config = dict(
    arch='transformer',
    model='audio frame classifier',
    dataset='melodies that start on their tonic, played by one synthesised instrument',
    train_examples=26041,
    gain_aug_db=10,
    time_shift_ms=100,
    n_mels=64,
    hop_length=160,
    input='log_mel',
    spec_augment=True,
    win_length=512,
    num_classes=72,
    output_stride=4,
    norm='rmsnorm',
    norm_position='pre',
    activation='relu',
    mlp_ratio=4,
    head_dim=16,
    fused_qkv=False,
    bias='all',
    qk_norm=False,
    layer_scale_init=1.0,
    parallel_block=False,
    inner_norm=False,
    kv_group_size=2,
    subsampling=4,
    layers=16,
    width=192,
    positions='conv',
    init='trunc_normal_002',
    residual_init='scaled_by_depth',
    optimizer='soap',
    beta2=0.95,
    lr=0.0027,
    beta1=0.95,
    shampoo_beta=0.95,
    eps=1e-08,
    precondition_frequency=50,
    max_precond_dim=512,
    one_sided=False,
    adamw_lr_other_params=0.0018,
    grad_clip=3.0,
    steps=6700,
    batch_size=384,
    epochs=98.8,
    lr_schedule='wsd',
    decay_fraction=0.4,
    final_lr_fraction=0,
    warmup_steps=200,
    weight_decay=0.0,
    adamw_weight_decay_other_params=0.05,
)
Rows from block 10 of a small audio frame classifier, named by matrix and row number. Rows with one number belong to one neuron. Each number is 500 + 40 x the weight over its row's rms, rounded and kept within 0 to 999. All counts start at 0. Numbers have three digits each.
After each neuron's rows are labels from the 100 clips, of 14848, where the neuron reaches its highest value: "strongest on" is what is common among them. Only what is clearly more common there than usual is listed. The data: melodies that start on their tonic, played by one synthesised instrument.
# fc1: MLP up (model.blocks.10.mlp.fc1.weight, 768x192), inputs 128-191
# fc2: MLP down (model.blocks.10.mlp.fc2.weight, 192x768, transposed), outputs 128-191

fc1.73:529523543536519470449445506485489499433561477519476463529452473526441531422491538436540560473464521573570479420509450505540537436505419509514449553529496509495541469505510515518534480475548537
fc2.73:520578514608447489477487497471481480534446431538471454543490438532504499536515480475459402516498508617514453535480497514527459451447438438443564487520495562493436506475441490474515476494515476
strongest on: bell-like; the note E; tonic: E

fc1.647:446454441496556481491484499464509512433491539471480542515537542514568488496523493488488555511490534437462505529509519578487407539497529479510491459521530449489520458470468482480514491510499463
fc2.647:444536505454519486506507520511491429481492539531534452563520505517532574468486453524542524515583484478575474488475511515547581502446505528500475482499509511426438497539540540520482477500462435
strongest on: the note C; the note F; sine tone; tonic: F

fc1.615:495502432461482548495550559501540480512510488527500486534550486559505531554475513467548475588546530482469482563472538541541476524469473501516491544516464465501495549556454430496428487538508520
fc2.615:474456472482591478516496461561499501507544491525493510550606476484430529509470506538487450445468463439529502518504532509495461532522528542504431466486456476410464446558547443606400480446543535
strongest on: bell-like; tonic: F#

fc1.515:523428474481493536480530521464441469439516492535450511457515515514476499579523573519493450454510544569522514533525479554496497489555500479531492497525597553492512488470511468570572554609426459
fc2.515:532472444470486492475568497516564536542396527505525461506534432532413527468547443469522432495504518496495497508436520461476479505472527470547466475481535506480522475495524511491482499507417560
strongest on: the note F; reverberation; tonic: F

fc1.539:456478472484507515543511534528566441511533521557450535459537466480547482525482500495533540427504444482489434452547556513444517540477545522474525481554459499536515480565510514529470459586455478
fc2.539:494457491528435436449506526433518468462508454465477531481571485534517579432529468461502487563458581508542550525475474500502558505501506521429523498523469426498516468472505472496497386519551477
strongest on: the note C; the note F; the note G; tonic: C

fc1.140:514516440543498500520433514470467467453430533513519449530541451517402444459442437496507520549479601462454482514520551470500468487503428445470592532550484533508494457456495492471612466540417515
fc2.140:504475442510447478483533489529515490578433493424484486581454458496478511492512423447434518477560461532478467526469436453470605479508479552512490370445510487463516553514398521469461516519445562
strongest on: the note A#; the note F; the note G#; square lead

fc1.726:524477539538570491536499502603486486503580451530525534554554503451477545465484530537587497540492499443474458423495472521492464517492471517473435492462483506430485455489538506516491530475463472
fc2.726:483507497476475489424421522531494516516484470535481433539537453423420559470446507489505512443548490529498554534503485518539488541485477507527498480589459446421460402611540530537441515409556476
strongest on: the note C; reverberation; bell-like

fc1.467:443499500535520499596453488490523432550484503470456541449480505435521512518485499603549475517484490453486500463525512516486481521601459561521442416528527546461480532439528503486528557502494532
fc2.467:506487438505472491484514471488419508457455495520501519497516453553552462507527427525486521511602568520458447467476545462420486480520467482532468438485507521447507505508489535510496477462460514
strongest on: the note D; the note E; the note G; pace: fast

fc1.178:563531482534556468476523516498485447535552451511513492487558526496521568460479497503487459515563554408452522445457534542421540499496554515558538468481523515455543524428513484507439500593473541
fc2.178:482477448434479391470545501570515448447469461445492444600465558450556449449527459530487467456469528467546461471471537456521443446553485461492490514434513528542486559533406570474486472502533524
strongest on: bell-like

fc1.75:557490475545546505504532493477562507475525547506505504481580562522491410483529476459509480467485454492514521552489523496494392501442555497477529578456390425437491514470512500568460498558547513
fc2.75:420474514602457488505581532546543527508508452480525608481530473483542494424509472512533477529430566505510515534485439531543524462521563459524484512482507513528533418505445484465468459495508507
strongest on: bell-like; the note A#; the note D#

fc1.370:504492462528495493579564465486565522533579506499471435573549468506442504495542520546482430429437508412494489557503518451452537523543488525553469542585526529551422456482538481574524510489506470
fc2.370:491471473563506450525498574507541518536548486439543534450493472498490461513501450533478498526479567467442490486501479457407519564467429494532513483500525467530470599475413464406490463454570534
strongest on: the note A; tonic: B

fc1.338:547582549579528543569495532505508488580490458454451552479482512514493523552525511514460477483457484535509435475507444531528496508528483521566501486526519514544445462478516476490548537402480528
fc2.338:434491540552479444509469437417457497487443438498500517507418486538533504495523387501482405498452505479476561494452475512549518454531475502494487511537501471440518514495432496562492481480493516
strongest on: the note E; the note A; the note B; tonic: E

fc1.421:507525432531506498596543460495497552511490488469477548483496477425455544476416515504500547426494477505518455554509519569461563497568449486489501493470521507505481523445463514482594447426513480
fc2.421:441555468604474518467499566409566527484472538403484514470508479500483513475416470433456529540404515538524471497513546515509564439489494457502438543473533486488539514512436466537537565521541502
strongest on: the note C; sine tone

fc1.17:479505511522465500531434530475514501486564544556483482429578511503558442516480448507580489482524446499500466463589472514557534521496461551463454500496476479409498508467441489472580500559561538
fc2.17:463516492450551500520472481464527521521528482492505529482485519516536520452476418558489447418550514496434510462517512490513505431435548514530459444534490523490519456478489565514529513626524562
strongest on: the note A; bass guitar-like

fc1.164:461551551530466535515496374428508530453502480459558494477516473512531477496509505562453488429480443401473501548533477448537470504512566501489539483524425531533561469493496440462489530525535533
fc2.164:516495566475493460564496470460510489546389497515468562448559537577448471604520569529522488470520525482450470459516500472504477534499523493525451472497534526447546518558469565486533498427533500
strongest on: the note D; bass guitar-like; staccato

fc1.201:498533485445483520468481519489422468442416506551503458541482362534487442439442493536499519458513512529478514499528474487591443505558536535490467566528519426465507607472407575558498556402514517
fc2.201:426465514470478461553473471494460497519504541480452486557545486563495590530519480533477407451450538546471522551450436468406475424416548427493460510542533520499450497450540486562447526501479592
strongest on: bell-like; tonic: G#; marimba-like

fc1.323:450525464483508505506516520486504498490489535461467513431485536504438562559492490551547518575519543519515526552531464495479498487538443538482533512517363464476548460513535522510530468459533491
fc2.323:419494468478513438507496464531492491498500442524487521447498558496431571477529429513460507495444562421503531468480418412489518481501455510419493492495487519494540499521462451505442494448503606
strongest on: the note F#; pace: fast; the note C#; vibraphone-like

fc1.339:557441604494539496558532510564455462474585527536540466508493521532488516503478469459493438604400485552579513507458569541524560466470484505430471413499510462546461460498479493430479471526496522
fc2.339:491503535530504432600476466539519445498472464531508440496506538478514468540486463511510481443503488480510522507473521532601470471484436473453515505582443497541534561495481483501478435508544497
strongest on: the note E; staccato; bass guitar-like

fc1.710:484516525452512529422543545463504464527487516468451473498486402433415408489432549518483465487479459514468552494513519602529470530575510443489441484452429448471478512441452519459489461467467470
fc2.710:517452482507519490509550489525514534528524446480485453518529503535488576444502451540548523423501496463503485580527500490507541445561558499489497481527437444480457436488465492547491537506474571
strongest on: the note C; the note G; pace: fast; tonic: C

fc1.37:513492394478431588450467490481499492459512465510500481531502519497486494534478505524583508494483558480480536514536498506439511495547479474497495460542513523475510558498537526496599459624497518
fc2.37:526483502416453395475451466494411477522422520526548516557513462412520425535516543467412510523504591465506476515471507479506495454506512538460504497486506512458414487420462488517525388450454567
strongest on: the note A

fc1.298:480524499497448435540535526475447529547529547549497524478489462481549467509521482557487453485520525496568508502461475479469468474522514515480475513410486467532509494474422467454546516467504455
fc2.298:441539528504496605481527477539476513511484500505509558559446532493535511463468480553523466480466524531505530451464523431591521501519446497495444500408538495508533528488527611523488494430471576
strongest on: the note D; the note A; pace: fast; reverberation

fc1.311:516510463591516577513462513534539530534510493505539504569458466481445482502477488455537573511467493471463513548522499478469524468537463486530384635528522493507539467482492554533449499462480442
fc2.311:440517434556487456442491508508522611508508513487469492538553514518450562417539469512543531540522494549510528516527496472533498533496515466562514422530577492517544528521506485493515488494496453
strongest on: the note F; the note G; pace: fast; tonic: G

fc1.120:466559479525519517518506554520449475555514498433495502451488528519516545438426514511458484431429470504564531500473463482445513519453486505477550482542561495504442472516511498516484535470469583
fc2.120:405456494415455462459451483455529486466433488506509458463474490438531556558512467487488473525504568539470536576451476513530502424524492459482531471453530488477425491529440439505478481426412515
strongest on: the note A; pace: fast; the note E

fc1.628:492491546424468544531457557559449468551412532530511495526495413491511457473557497551472485456471447529463477426494549513526556514467549481499472505465520436469516471487530448534477527553548445
fc2.628:409475438528557435451433473453420539479484481498477477527498483499499599538520450477477455494600559504470535447405538424494490453529540493490436431513502538535519538515510488545534499531528529
strongest on: the note A#; tonic: A#; bass guitar-like

fc1.85:492526575517479426460488479499498510541454507556527548519536498445463487476488484533583510549532488465396568511500376545463468473520447578503484458544458593534487507462528542580412524520450541
fc2.85:540535423477494482489482500494460479528425479547472524464482530500459501475528494460414532495565473507490500549431470548533578431549517528443484500432408574464430499502426518464499558474467495
strongest on: the note A; marimba-like

fc1.403:527455525499479508458521488468572531521500416432605585511416537455488509479510490539483512501537593471481511499532491461602503435554510531566534475494413603523487542522518448524486530497544525
fc2.403:485497513535511489544494488546476530554557498539432481539480474488536448486538533493500470524566492502525442442436446490532513496490512523541512452506506495471495458543470566598474514384416471
strongest on: the note D

fc1.91:497484527447519555525530450545545447606471521554573511519493573485436516524472499519502542501526513487494439538536546474508497511537508506528574582449429502471570641480517475523423492419459524
fc2.91:484438492495530430516515432444500545489467536572544513507508533453522482443468461481526483533510549500509502501538423485569512531511494470499535494450457490457535532460479567553486481525502496
strongest on: the note E; bell-like; tonic: E

fc1.200:514458485574458492472531462533513460504612454489483516478547564486518465567491498486521488485495432544496520547489559561493487456464544465543518627515522477476481418438515516465576508487472422
fc2.200:504532557502459414502440468489460578451504429519460538493502530491513575520498442494474523450505490542523500539474533500494547435537518585479502509451488498549562490518488553487463527617511481
strongest on: the note A#; tonic: D#

fc1.172:448412500524574543471520553452472502509601544463476509481529559500511462469471483456502541565472509452490502532525501463467457509520539491481455522505538508525519456482422464493465546560422484
fc2.172:427538517458523503480483459482495488488443549520580414507494489484476557474520463457549538499592477454589485496485497496517552486463517518520544445480481524438481503514519558489508518501418461
strongest on: the note C; bell-like; sine tone; tonic: F

fc1.575:483518524516495472507536584598563497549493551486473517491514546444505464477488483514451498442551468501531494556570530413532473505448488484662481544427494582473527523454517539518524455464507509
fc2.575:470531492567539483439408420520460496461539559513550574477444525506509525503538451533543487510526486469429501464519485562497543491500508500432517461475518492500475526467453487510490523564530522
strongest on: the note A; tonic: A; horn-like; saw pad

fc1.503:535524510468498461530496572544447503505469525506472547526458497463480472515562472472505476487546450515494483434424492568473573558421551538522441498496481471518527490443544469531542523544528465
fc2.503:422511480541500454464433494467511522493485482496486493501499542504544562434504488476417526454573544475526446490491537452509507461498551488486451484492501509450497557504571458583499506554465513
strongest on: the note A#; tonic: A#; bass guitar-like; organ-like

fc1.352:491548463527421493523477485474546522508563453461538506558471567444538450535493593538531492535518519471482518480540521531532449522516472598495509461518543456498596427537515486496573455577450487
fc2.352:518550544510444382518466522460451439482446475500553525521494527492518517533513534459512529494532613464498503508431501476486491495566490547501496491443549511544529538492440428608569426502459526
strongest on: the note F#; marimba-like; tonic: F#

fc1.179:412486470513512495494537542487485554467532548584504474536549476483517549486546604494517494594547492485513519542452526529543446579504494535493549526543486478526485475536459476520485508495504537
fc2.179:484473540449476433509575522453509574465490452457509506473542499541504567547478503456482514448497498488477443512501582458557489511472536501425479529470489544498542459544558442506446461570602504
strongest on: bell-like; the note C#; tonic: F#

fc1.505:497517521547500524524444480470530508535506546576416522452475469558549495496528480406459475443464473484516442475511453482461504567533561477494441527550489503437479501501461529445578507528466445
fc2.505:411476477493452435489487528545513440541510460460521510457474498553507536461546445484505480471525592442549457502450442488516565478459529497493484413510483465500479533544511515470514498475554550
strongest on: the note F; flute-like